config.yaml
train_examples: 101725
num_experts: 8
experts_per_token: 2
shared_expert: false
layers: 10
width: 192
beta2: 0.95
Rows from block 5 of a small class-conditioned image diffusion model, named by matrix and row number. Rows with one number within an expert belong to one neuron, the router's apart. Each number is 500 + 25 x the weight over its row's rms, rounded and kept within 0 to 999. All counts start at 0. Numbers have three digits each. After the name is the row's rms in percent of the matrix's.
Before each expert's rows are labels from the 100 images, of 14848 (inputs lightly noised), where the router gives the expert most weight on average: "lies over" is the class under the peak. Only what is clearly more common there than usual is listed. The data: cartoon faces.
# router: router (model.blocks.5.mlp.router.weight, 8x192, trained with AdamW), inputs 64-127
# up: expert up (model.blocks.5.mlp.up, 8x96x192), inputs 64-127
# down: expert down (model.blocks.5.mlp.down, 8x192x96, transposed), outputs 64-127

# expert 4
lies over: backdrop
router.4 106:486495509531524498519507549521514531512521531484497491519500503607508506514491545507435512524494493515511503510476519504553473540464504507512523486496516497524503508500547503549526521512453490
up.0 076:518525520515490510511478485490491493497512488519521514499519528480466527505492471504552496507506497508482483463518521504560497480515517506491518493500514493519509516514480513469456516505531497
down.0 074:509501505517495498492505478499497500507488495506503497494496507536490507499509514511488504508506509493503491517491493495510491496499511494482501501492499496503492487495499494504499506492500486
up.1 045:500471508510485517484473501515501508486484513493505506502527487489510514500539506524543495448509522501497462510487481488497498499518513496478483523509517508524523540505470490474506523513517538
down.1 048:531503525493536458487489510500470474517530514498487480515513492524484466482522501507552509500500487464498515469491481517481515492476517496508476508498502507523469503489476568484463520504489496
up.2 074:524512479481467480479469493476514467462517451517471500543495496481507477501499493491514502485494477471481560498509498512541488512522486497515470446495469495491504484500494477497502544503515534
down.2 095:453495511542503487488492502495525487484445521485462475521528473534446502526505482542503505477489520439509503495519505472514544487492500496498531523508539525522482526514501503534480483513506529
up.3 072:521499513462499496491530518525499489518501502487544488534488509548500481514515479517488505490521515521468512536535498535494482521486484534566523519515530487517518478505464490496509504507502544
down.3 097:489498528550501537511540499486494519505496481499503518536509485476532524527504575470498505474478504459503485544472498529455460488474526505521469504459503515487492442474476504517494514484496505
up.4 072:535506545539476525508529493466538515514547477490527511481532492462507521498539501529512524501511535478515486464535495532477548539520497495505497496533473501488503526487507511529547520478503507
down.4 085:454521516509508478482526481463516497503482536478508468490507462544472514517475528477472478499525503482499504530532529502491470459536493522506498530521516486516494533474532508480503498524519499
up.5 072:475493507501511519481456524472501496502515478482551522485500512447594505479539503516532496499496487487504491534468512513520489490469521484492518546506498488506467526502482498511515499483542497
down.5 085:515475507456470473492456520464501498506489521487528526483535518544554528503465503491520488475477510505493519473475504496509529489486482510480537503509510505519484505493529493477482497499527490
up.6 075:525481521480520517527523513469484490513509479464504469478475502462480503465490442515542480506494471494493526509492523540509511495535431489521533477497459461507508473505501502473531510492526460
down.6 094:467479489493487501488501533528517538457477495486486473517478479486488495463506536440502490556526529491473492501494518479502482510543533495515568560486558535535491464532513524530546499498515486
up.7 077:498471493514534507513525497508520522487464499473462458498482470540450482457495534457486510508481485506532500512492513499581466512510498503523488485479489481501509510499517483512521517498490502
down.7 090:490486503517493483515530502492514506478491491488483484519485482468532481497519486518507495512509498486493495498506492510500484511486485476490466482500497530500503505525486506484513493506498483
up.8 071:495514493480451535479486527501511493535493499543468560511496500456491492499524461515480507505496512494509513501536474493424516474512484514499466533476504496489524524503487503476480478508462508
down.8 063:497480483525461487475510464494510488524507541429503453448497502497521510512521464526460477469519505498500511524445493495523481476473497493503512492519505475484467478468513494503510462484532497
up.9 130:479493530484538505474511499573520502533504546501461503517494500501492497482465531537499501515511499506525486513533502511527503474516482521501533547532490523487491510536491520508498512486530523
down.9 121:539505479527475490534498503561526498472514467487450488499459495513521472480545480493515491490519503507478523502501512498525488511529525491484513473529525475537495503513480489516489462504496508
up.10 152:530512538528463510481483489515514506496518499526532493495516506512442527539475501514565498548457501473476463507525515517519483489513488504567537480556545490521513474543497499545524478519506536
down.10 127:478509460469541512517497494498509507501476498515517482501510502469445540536521478485455488539471500479515532507519518492520513509521508499562518519534450530471511469548499497451527528481501535
up.11 081:524504468544527493517544512526497507488510486520497512511550538509524484451503477523539521517494490504485516517449448495526509506531487506530500506503492540539538456505501503540526476480542528
down.11 080:498498517480512508510507499552503487483500529506497529508512499503532444501500529481511494536520485518486505503478469503499433527494523486515455516505513474504555500488477480426474531529489529
up.12 117:500534495495485532512520499523517476511535514521494508527497503516489500475469552532502522545500495479500501484538490486525498477490486534516529548477513556496489503515531495472488469508547479
down.12 112:500538509519509522488518488486503455508474490520486525500494494474508477492536468468519494525507514493507504529526511527520509530485506478498499473456504459503468515509526493545482513517523477
up.13 077:536529508467511524480559418495517474487511492513496466502538527445527524552498529527487467528534503485504521485516525465498529488495482514489497516507541516519561484511495527498478501507510524
down.13 099:489526496503520497533504420463510478527482508515492470517574516530486487573535464450509499526532498480526492482504490535508485518503481514487516514509472475483545484488484505513479519531495533
up.14 120:496514495536472471483444509496518521505524523494526523525503512502483476549514533509475503542463511484511497528518499514519495498498481527498557519575523484499536504484506550561516462469507498
down.14 107:506506512455534472512440495483511514505467512483533512535506507495483480551491464478525520540465498491484513467505506485509501507487508475481536501550481539505536496483496461428516551535495495

# expert 6
lies over: clothes
router.6 101:480492495521483505493486558506508509527499535532501567515491480541496479505521471535466521523477513505500495522507498496440503490496482484493499508459489480482503521493505491486502465495440493
up.0 114:532526523518481520471503582523530474526507480466485506539528486515517519450518509477522514495520503460506488520519512482494501468455510480495450484497467512503470550528516459468496490474490463
down.0 066:495510488491520525533503585524521477475497529454472493524505477478514511449492486521488502496504510463498507472521508527479503533440508528494440529495533496513463540506518546515491516529496453
up.1 103:549520486496495496489538519514553545468511531544448521496523534503487527494477506529500529500516487477510541498546502498462582479504505485485476489478497481541521479528493547493462507515458522
down.1 066:457515513505509491509548516511551554537483470558452527497512524511486530486520499474495519488517525489494467496546502510468443521505503512477479507466498530463507471517491457517469493498475509
up.2 106:514476489543469507473510518478480513489547489479515500498555500510521474524539496549501499507491521498490455552481540493509478501500489510488524505546509497511473519487478476481573466405507511
down.2 086:482462521464531502534490508462463532532453505489497501477537494499521475530474501477512506505466482499513552465477531506502531507482520497468541486557504503507476509470480535523576533592497515
up.3 089:512525529503489489537497463472479466521519506497524479521489510475511558526522510506486511521551491492510469499501509539506514503522510551498501503457517504496511504522508514450501455499525484
down.3 092:501519475513528474474497442470469471482494524494500461513478515505497567513494489512511512528544523492511530501496520471510489474512501452491489503472471499512508486501492496539499541509509474
up.4 095:535503492526489508533496506457469487462507541505572550502485429503533484523480487517516478467480509539505490506508516480515496491534493539553513479479516504482499499470474502502519496492516475
down.4 071:475498519494511511486497490458455486544498455480537521496487450511497476494528509476489469476488514533515504511503497513495520518543530474540528529469481496521495498478474504507531502511509475
up.5 124:511485497520533496522492560539499519572501534514499521531455512492476532508506463516508495532505483477533490505502486515498502487505482511500495498482466502447526525545547477505498474498501505
down.5 061:488492511482468490491482548533497507439509477514480522523454501508470525502501537472509501534509523467477510507496487484493502529500528521495487508462551503553531526540536535500491534515492492
up.6 102:481500484526511498535526476504517470509512532518518514493485518468501528508514498481523439481552499509472512489528494492515435504552514529528498496471527528491528540552474462494527503500495503
down.6 093:521497517470496486467519476493491468490490458519513516492473506526505529501492514519493442476564501507533491514522487499505554495542500480519503506448480482516530522548472543533530506495473498
up.7 086:522508526485483522473509552493515476528501476516494514539522481468542468477539489501500503534505524518512482524541538535500515481517522522529499515518494531506511574546501499480475490508506510
down.7 164:503501508494480489475511443517482513515508476485513466477476524468479544520537478503480499473508513493514480537464478514524491487484506509496509505497492530502486424472495503487531492505534497
up.8 097:491498513539505484458491555505528520486517511494541523514516506494506496518528509500455494520472499498517477576526521510499487494476537490459539560557507457518511503488528520537474465513506478
down.8 088:517499496457497478540474550505523524514495495485533528507512508497498495532481490514534500529439506498483517431540517494513524492476480507469555461571498536485529506483526490441480526482493479
up.9 105:504488515485505524508456546444512500485488525503482505536514548450511521522531511498523514508493501500517517518514516490482475461543539483466479560464475483514524511527515557469472546504500539
down.9 088:502480487510502514494460541447503494530510478500479498523520546553507500507476498483478506496507512489488481474493514517477531554531467531456477457448537526497518505521503447540472470495489531
up.10 053:527520496562481498519483481487507492522507507500538522507514525487477492511500490538566540506511515499515477513536457518512477469527516518496485492494502503489524480535487451519497486499512508
down.10 176:498511499450521488513459486476489469518484472508546568491551480502493500555488523456495511451495494483501508527546477489491461542500483515506474518457524536487521495503490505481487538509479515
up.11 132:438524516546524519491514524485521516550544497500520509504539480485522529463543544469489517525497484515520477543536515502525520514468502525488513487467494514509512557474513486496490497487509505
down.11 092:563519475444484513522498531490523513455476487499510516501541475515501514462461464532508517526479515501493523455551523495512506497460512478484519522473502500497504565476510515507483509512511497
up.12 088:491502504483484464506495536489502515545497531549517507541489471550502530463513427492516521499461495502517507494499471486504482506474515525557539496467500521515488520527474451478497531496560509
down.12 078:509489528550536454488514496459491503483507521483495451515486463485536530480519569548505482483469523477500500507480460520491509466463493498531520521498519485482468491477465561518481469521551474
up.13 107:533527491510493488510485539463521477432494507527500565500520457502525457518510490505474489491498534516489483489538528480529483476500539479503511500500472499524524532492510478487493492485527483
down.13 065:469522517515504473489489530464515468575504500533474543498499464494514460513507496497523490489493471514520511513520501528528518527501464539491509497506543510486525529483504540500502513514528485
up.14 082:554527486501472512491522515497518540529528505548513567522490520520516496523528490529499546541476503530476529525529527507476550498520505537505507502506527466501517534515495515492495480515493503
down.14 238:458513530525534478513509492485498526513451516537508549510480505483498485528490504491530534530465519527529483483504515491491467490504481480476518500495474554509498525508478489499487509478485510

# expert 2
lies over: skin; hair
router.2 112:494509503484519504504533478501499473501496488457516432508490532414491499509465478503579480491499474467492472498463477477524469499488523492483516485525487515520475483487515479475484517483560493
up.0 104:484502493556562482459490507517529444497495467491505448480536535467461496501527519516521522471525470520506521493475502505491497493528545500519509504496492495503485544506490509497496464511494514
down.0 099:528486513451438478549485514518526449505510539473492453486539526539443495482478478488499524479521538527488477508473502507484506520518457512508503498491513499500477535509484489503501535492490511
up.1 091:474538488484541501531520458530515501512481491498516507498473500503482489438503508494487512491543450551533525516490485515500510517492511506494507514433497522524514506492498515514465513546502457
down.1 106:532542522528467503471521462534518501501526514484497499501475500512478486425495494512524515473540557545473487498473471496506496485481502499476507493432505477488495511482506487515463470477499453
up.2 090:530495519482507497500477502510481535514493497470509481522537510534523519535459482556514534499472547503555499512478493556487555504465480532490500503509505446522477556472508498534454502506504515
down.2 097:475494496525487504503473495519479542483503494475522497517526515475538528534542520440485523492480452497436499490469511438481459483476533463486503496485493562471477538460524494476455498499491518
up.3 089:489489523478532522518512461533454498535502459524485489485503549528534498524464512536539452512509492487472498494483499503463528538516493505514486516474487501497502540518511459477529497471482537
down.3 096:510474470531466518491505472525445503473504547518481494489504537484522490513533499472464450508496512480544515497489480503460487462510505497517487493483524511498495547518519545521536517532494537
up.4 092:535505483527519466517520480506527557526535497518552483545503519482473533474500556489498539464520493501542494498491482472542474472494550508463473501481490497518510491449510486474508482523520502
down.4 093:468491511473489464495515482503520545469487512513538485558502514520454516458502445518519537468511512492454499503490473547517525534492459477458471503486506499474507494454496518514499535477507507
up.5 106:512565491515499520500503483495495528490533555523508481458453494492522493493497504499523502469561538481544467497481489519461462538529460498525491449504496456525469532504525515525480469536493521
down.5 099:490564510485505509498498478496500529512467450519504479458450491498536489498499495497477485474564465481454538507468497489464532460521536499519486548495503554471472528502523484478474523471482525
up.6 097:485505522530530507490492492492495516559497499452516526489475513550516500518518487499532510496509540504477514494546523452502499532504544531500517518527491544537473513482493464510507515506546471
down.6 103:520502469460467509511497491477501503455502493468519531479465494450527502530490510502489507482501452499527482513558524547501488471502472483510510485524509461472482509489489544477505496488537465
up.7 117:530472439540508462503527454465548551510483544486514514514509494493485495500495509519501485561520524497470483470443499468462488512487514499508522468503506481483546489499486464501522516526517514
down.7 101:464479578453495456492522457477554556492505472482514510510517506523474496511505497486494470565498486506539529538452494532465512482484492489509528522521490510519545484496488543493521488479509506
up.8 093:522465525547498544514529516525520512506523515513479468522529478518500485491527513492523490473515503550523506514515534507505495538488483486450522507490514504490504512474480451503483469485523501
down.8 102:480451474464499539476531516513529495493479493509481476532514470483502477501468505495495491470516493550477480486517515502513487482487525513452504501495480494501499508473478558493482541513515498
up.9 097:463512541537508491539493524510516509466438488502500465542458498531512495519519510515485499471439486484520498507457530467529450500517512495539529505519509504502532532462524500491503508502551478
down.9 081:533518451463499495467506512502519502537557517501499476550453491474526478521489478457521502476453518490485499467459521532528516516516506521543499509497500509501535508457515495479494501503547479
up.10 093:510514502511525528448516523495542502465508479507513530490511504528517462461477501490525529477485501509501546502476476466500517509496511468508501483528506486490471497469490507546533553497488511
down.10 101:491515496490480535542524528505541509525503509510505532496518505479506438472506483507477522498467487519492454495485484529504501483496487520516514505539485515496474503472509479440539455496494513
up.11 108:509527511505520511445473510491477512512513502491504486481484502510481525519547504497526515517526509500511492501506544439480498529527543507467511517508477498531446539491485531503479520471533476
down.11 108:504517494494481503560477502485478511503482497493501487467482489498489534518463493504498492505538490496503510503500545569480504467529474508462495489501524510482435545482477482501473493543509463
up.12 102:492511489489497490498464492471491498476534522491444504469525526564515453505487558499484519472509502556491503475520507503537529497476506543491541528504568487476523470517499494522487499469530507
down.12 101:496514499501496503496471499478505507524463473504449510489525532447500458507503437501484522489502492555499489512535509497547483498496490451500548462516429498506528484528512485470506500514550516
up.13 122:525532547501495485489549516519485499491509508518532508490521471458517545490497497493485537543532536475530540475505512479521506485482558520480499515511465500486478535540502468545511493519497520
down.13 110:473525463489525473520536513512478494514484506516542513477531481549501532498503515504516530543512471472475465531499505522505501520477453488463511507523546502515476525525495533456498519484483516
up.14 092:490508448497508516512525474510511523514529487522499538514447523541510516561533485510476537540476452548510524526462514524514498470540478478478522528514497510523495523490512516528530483461510523
down.14 110:498499555511512514489535480502506533503457526513494529510444512463506520558487518497522543543468550540508470473475512481517464530523516518482504487526501514487494513492500490462525524525506522

# expert 3
lies over: backdrop
router.3 103:490498513526522502523513538518508530507522518488500493519508500603501507527499525518432513520497509520509499506473520498561486541467503509517512488495513488528507512494543510536519514518448495
up.0 134:519522526516511526497516507500506505516504540524489490529502498517469506481515523527523499500530493520506511523515518512547461499513519510528500506463516502517510518544508489486480535505544515
down.0 175:499499493501507499506504502497494502501517497500491497501500491461482502482494498505502501499498511503502506496497501505497505502491497498499497506487495509501494500509495500506493501500487501
up.1 081:511513533468511486512502448463477487477482519485540514488520539456532549546508504486506502457480508498504520514498529533485471499505506480488553522496500457508473499478555519498511525524462536
down.1 090:484474452485509497504479480480459474498539487516515518508524500510516555511472508478503520430485486482470500504526512496483503523491511511474490518502484467472488510509536492497519467477503507
up.2 098:496494498531512488501477485475512479484521471491526484489532536469455509483532523557501506491526478530502491529509516502491409477534513507457496500470456492479467532518492520472502504487504491
down.2 111:497491503471512509502480507482521474523487550456538493494555544528442495501474467457498502499500525543490521476514522498501553507536479494449502501497530493510495536509517454497505504506493493
up.3 068:473464492485476500497474442488522481457506494441494482451510501471495497475487490494473496522509468483487529487476441503413469487486452473479498462501468523496461472487507506486503471506492492
down.3 078:523544498475503485500491547506453518479509481539473505530489483504475473471490518520512499484500494513518536472524515505530497484512470482497524473482461513517522543522463553503502501559473483
up.4 155:486507505498512513495525477525485501522497485515540463523470473499502486558524530523503502535475487565518477565486518494517455506486484493498545514517504485470471511479490471537490471480513524
down.4 115:491509491500505505490518490507494495501482517493499481515504475471510515507504505494516509522511499529493497467503490497509481502501510503508473498507501511512492503496475512482493506498494506
up.5 096:486519478522514495519443496494493495477508507508526480481510527481532538583504492485513508521489512477503498495472534512497460554504485494496534504516517484499512501480488498491536499512484500
down.5 111:501497501464488503491485511488503525500488467509521489487498522479543533554473479534480501520470491472494508477509524481489541472512504500493515465521473526494514508499520484512510504487503497
up.6 082:508518533516491492513521459471523467503473465533548481496530538446501504533531526478536520524507498468503459491501503544482528517547529520513487482487510513499465507534458483496484509501536515
down.6 094:492538470454510511507493467445519448472474533546548501492506507472483498549484489509474497567509482497501517519513532469519488524520488511523538501481480512519473557516474498538476514498526494
up.7 085:515524532523496492509496492504516479500506445512520505515523527494430500462518481498494513484516463565495535519521498504494508494524536518467506487484490533498444563498488516484478527514516524
down.7 088:502514480514499483487527518475484493501497560516514510491521513489429492448478527505533552504519521527513507496488491485470517518519490490466516499507499461503461513519487500518482500517485497
up.8 140:505524514516510502483486509496511530509511528523511488507524531487489511502540507497532504530499507503514491498497541507522403540509494521492526521485518493521492538534521526465498541509510513
down.8 147:494498492495500499500498511507503509503502493502504501506504501468500512505494496507500506505491495504495493501507503502501483497499501498506495496508494502498503505507502492492500497492486503
up.9 110:528521500486507532501512502506512528522508507524518552524486500520587487543496502537496470477500511490513490512450509504518543507502506507470512490508465472480518458451514532494510518482493501
down.9 109:476535496516509519516498517497492528465484486526506539531480502474560474515495484464505473478474490487490499488456519492525498497499509496484543519498532522513518457467525473531504474502514491
up.10 080:503517503484521472525529478519499496546474508524486528508506531459531485534479518508513520513492518528514503469468480512476519517517483487503508564512470508499477538511516512510502479441515460
down.10 097:552498461459489483491490503502495470487503496505476525493512552530484496495516466484488516546494470500472503535511494478512506469470528501486538470473482444520496522490528493486477523519485471
up.11 079:514521505512488467492510500502486497494512499482549511540502472470481551521474486485504538494502509523526472484483505485522498539436518514529513517531519554524513500517531513502528464543512510
down.11 089:504515544505550511494507452537508510510521506512534481559515487533466545484522511527515538493492538502517505493507519514515504513465489488484486475521469481489507504496511469507482528499526462
up.12 068:502530512478475491494530507490495494499498471484553542505528515465535517494511466501512515498531549518509508452535477525406572495520530523522476511524484511473537542483484472514529487501500515
down.12 058:488512493496487502485501486500494498498515487495472462493482485466451505472500484502514501523513531490490478481510516509526545500495501509517483494467491515498514520528483536506494491511504490
up.13 081:472471488483487484509497506511515503528515487509558531476489477519534497521511499471515487490466506522519513504485479490475568526485484497516542480529503504494505478492504522559545465483466490
down.13 092:492496498510504499510517492488493504494461471553518537503519524507497508490484520505491519510505507476529500540503508489489458489509503474513525486513494484488514479483516492516520502481519505
up.14 146:517480521516483513514512496485538506485512455478526547500512517501508498504517521525519479460500494539512513521523513493506548509522504509493463491521460501504497517494517521543497485477504524
down.14 127:491490481491504508508496506483522503522493553482527531503509523521472499499490467465504478458507508541497491481511506502513470518525509499481465521517527508490490511501520468449491515516495503

# expert 5
lies over: clothes
router.5 081:473489511467513500522528492491502481483507447434528450495497484544534518514479484479467493480508489480480492474441468480489528537461518510479483494514470499522475486444509489513520489511470472
up.0 085:525538544473458531527537495465473518515489514522509504508459477505505506531501519504463485524502540456530488485538518483569489516474519541536477493476513476476496490524520471528492503492508527
down.0 092:473523450538547524484523485470474522489518487505522512506457474491520492522517493488513486535489470449477524504527504527553486501455481470517470520493492526520501453510506546455485513507502520
up.1 082:519508509512494498523515473480520518488502473507513554505491501494482509504511532487534452488530516546482508513514522536515526515556513524469508481498535456493543579495526489539517519489521498
down.1 060:504504518499492483483503481467510530510487499513495531491474506513481530484499483498470448452526473527511479480506517495532524480536508477476523515478455535512538573522516511476511451508500510
up.2 087:499513561540535530508480526520487452519419513517499494505538464506496451489493511542520487479521557500540459522530483498513465498520512485521524509495520513493535512501480508503476491503539499
down.2 100:507488446486472524477488524523484466496564498503507488499534477504527475501519519488480488459537444477470530500521470494500439516515500517532472497508494465489521483499478503495491507500507505
up.3 106:554524482547473510540511529456520523514535473532532517515531511498490518524550489497532496516496514522472526494486504474483504501488535471526473489504515499524542510477527506493502469515482532
down.3 085:427537509457539499452521526459533514488449519529523498514534508503476512513471497500471497518491492520544481513474504531492511534484454527539493502518496484473527500488526498519513521470490548
up.4 089:502524530505489488476543450506492486522520515526499481491496499535538489527450468473505503494481497463469499513457500514524514528467484508561523512550561496523524497500510491550499507528475538
down.4 104:497516481502520472523527454512487496477481477523491494486480497477525494531544546530494492504464504448538486497467474495489478471471520487547515508550445510496518480493494535467494504474480517
up.5 088:522516498511562494458487497513512525542503489518470521516477485459553518510508479514493502489528495513506534518496478496474516492516519504481496501502439515492511500503509509452500523540506508
down.5 086:487527495498450480552490503515504505461495516506483504514483492528547521478494512480516503489538508525484453480476490497483483523513488502470518511488561470509509512500501481553510475464501492
up.6 025:519532512495507494482471525524519496508477519485501444512487531520438499479526542506514479484464463518512524537483513486489390491458505505485547518503497483467498493538510493512528509495531479
down.6 217:520473521482479493500475538535517525500481429487471487509491508500483475487483463459500492512495494515455473481479509492491515552481503526524510488501496515511516483538515502486511482509498500
up.7 067:524521485505496525542529497505487492514487502534523526507521519513553533523536492495494540461542506525490501519510493490500530537502539493481465514432512497511505518466483501472500480500502487
down.7 138:508491479501475477544494547543534529482483459473478466503486505516456498463514475487505511542487511495462476485498507490498528535491519496508546480531502486513522483554516493470505478493510510
up.8 151:500493529534493549496538494528529487514479470512565511482487467502528552522508473469541488524519526499502493511525516522519498486514520524510477498512509477532486487469517541506572538543496511
down.8 096:493499458471503546499543499535532501486510526508571503491489477492507557508484515535465487530512477510501505482518510486519505497516475460511496492526485514465491501476526461496576466447510521
up.9 067:518518515545460515547494505492503495499515472512520520524533513536468489525520514507490532536487490505489485509535507515501449532509507522521512496493546482511497505495493513540516468490496500
down.9 097:507494504469539487473476485465503487535487534480511510503535508500453467527495491494507522505482523478534548509521480497486534495505504491494486493490475540492489482496482495448495552526504483
up.10 096:507471497521501479505505482523474510491454480528531495484514508488520530510532436510504499439529500530497494524465469511451510506517536433507440480499491509519493533480445471467472517523507511
down.10 093:501464506497498464502507470509477516516540540523524499465518500501544526517475566501495496427518498514514500489457471495465481485503467567498420526499517504482494513471448532524466491477499510
up.11 086:499526539515442491491516440438482469496534486506540486527520519506512532498504472535455477471550508503477496533500496505489499507527496524504524502486520490548484499477478552445527499525479499
down.11 097:500527463505534494496529433437481457497470518519526483526520511483512538488490532467528492482564508492521496471505494499496523485516488474501506485464486514460482497479464462565514490478489500
up.12 100:506473542507486520503478507494479529518513551506522487499503526503509573518480532451530499467452507485510506487526496533515468519510504528488501510519484519492515479490533501473488505541477519
down.12 116:492471482501502505504471504496493525501495469486520474481501534517516564531525474573481483465429490471503501533507498493487534472497521479479520483552510493501496483472543513515487499483483509
up.13 075:506484475499532506491484532535478508478477521473507537482513525504515498510498510513489523464445479491503490530514527490523458497473535484468565504539493490518537530508546481501525507509515475
down.13 082:497463535510479507522477525504489505505525515461511528480491516495562493533493495486505508463429507496497523472500534507518509500481467521450543501516531525487542479478536512497497502511496477
up.14 101:514503492505520567496534477503508498496456496540502512463472489499522523508498459501545500482504485522488459498519498508502519491548530486502493521472501500518486479546519432462498537543494511
down.14 093:477489507506469568513532481520502501504542501519486493465477488490525533493508535508456486488510525514521546519504500493508490507535475511502493474467509499489485481541527571536502459449492501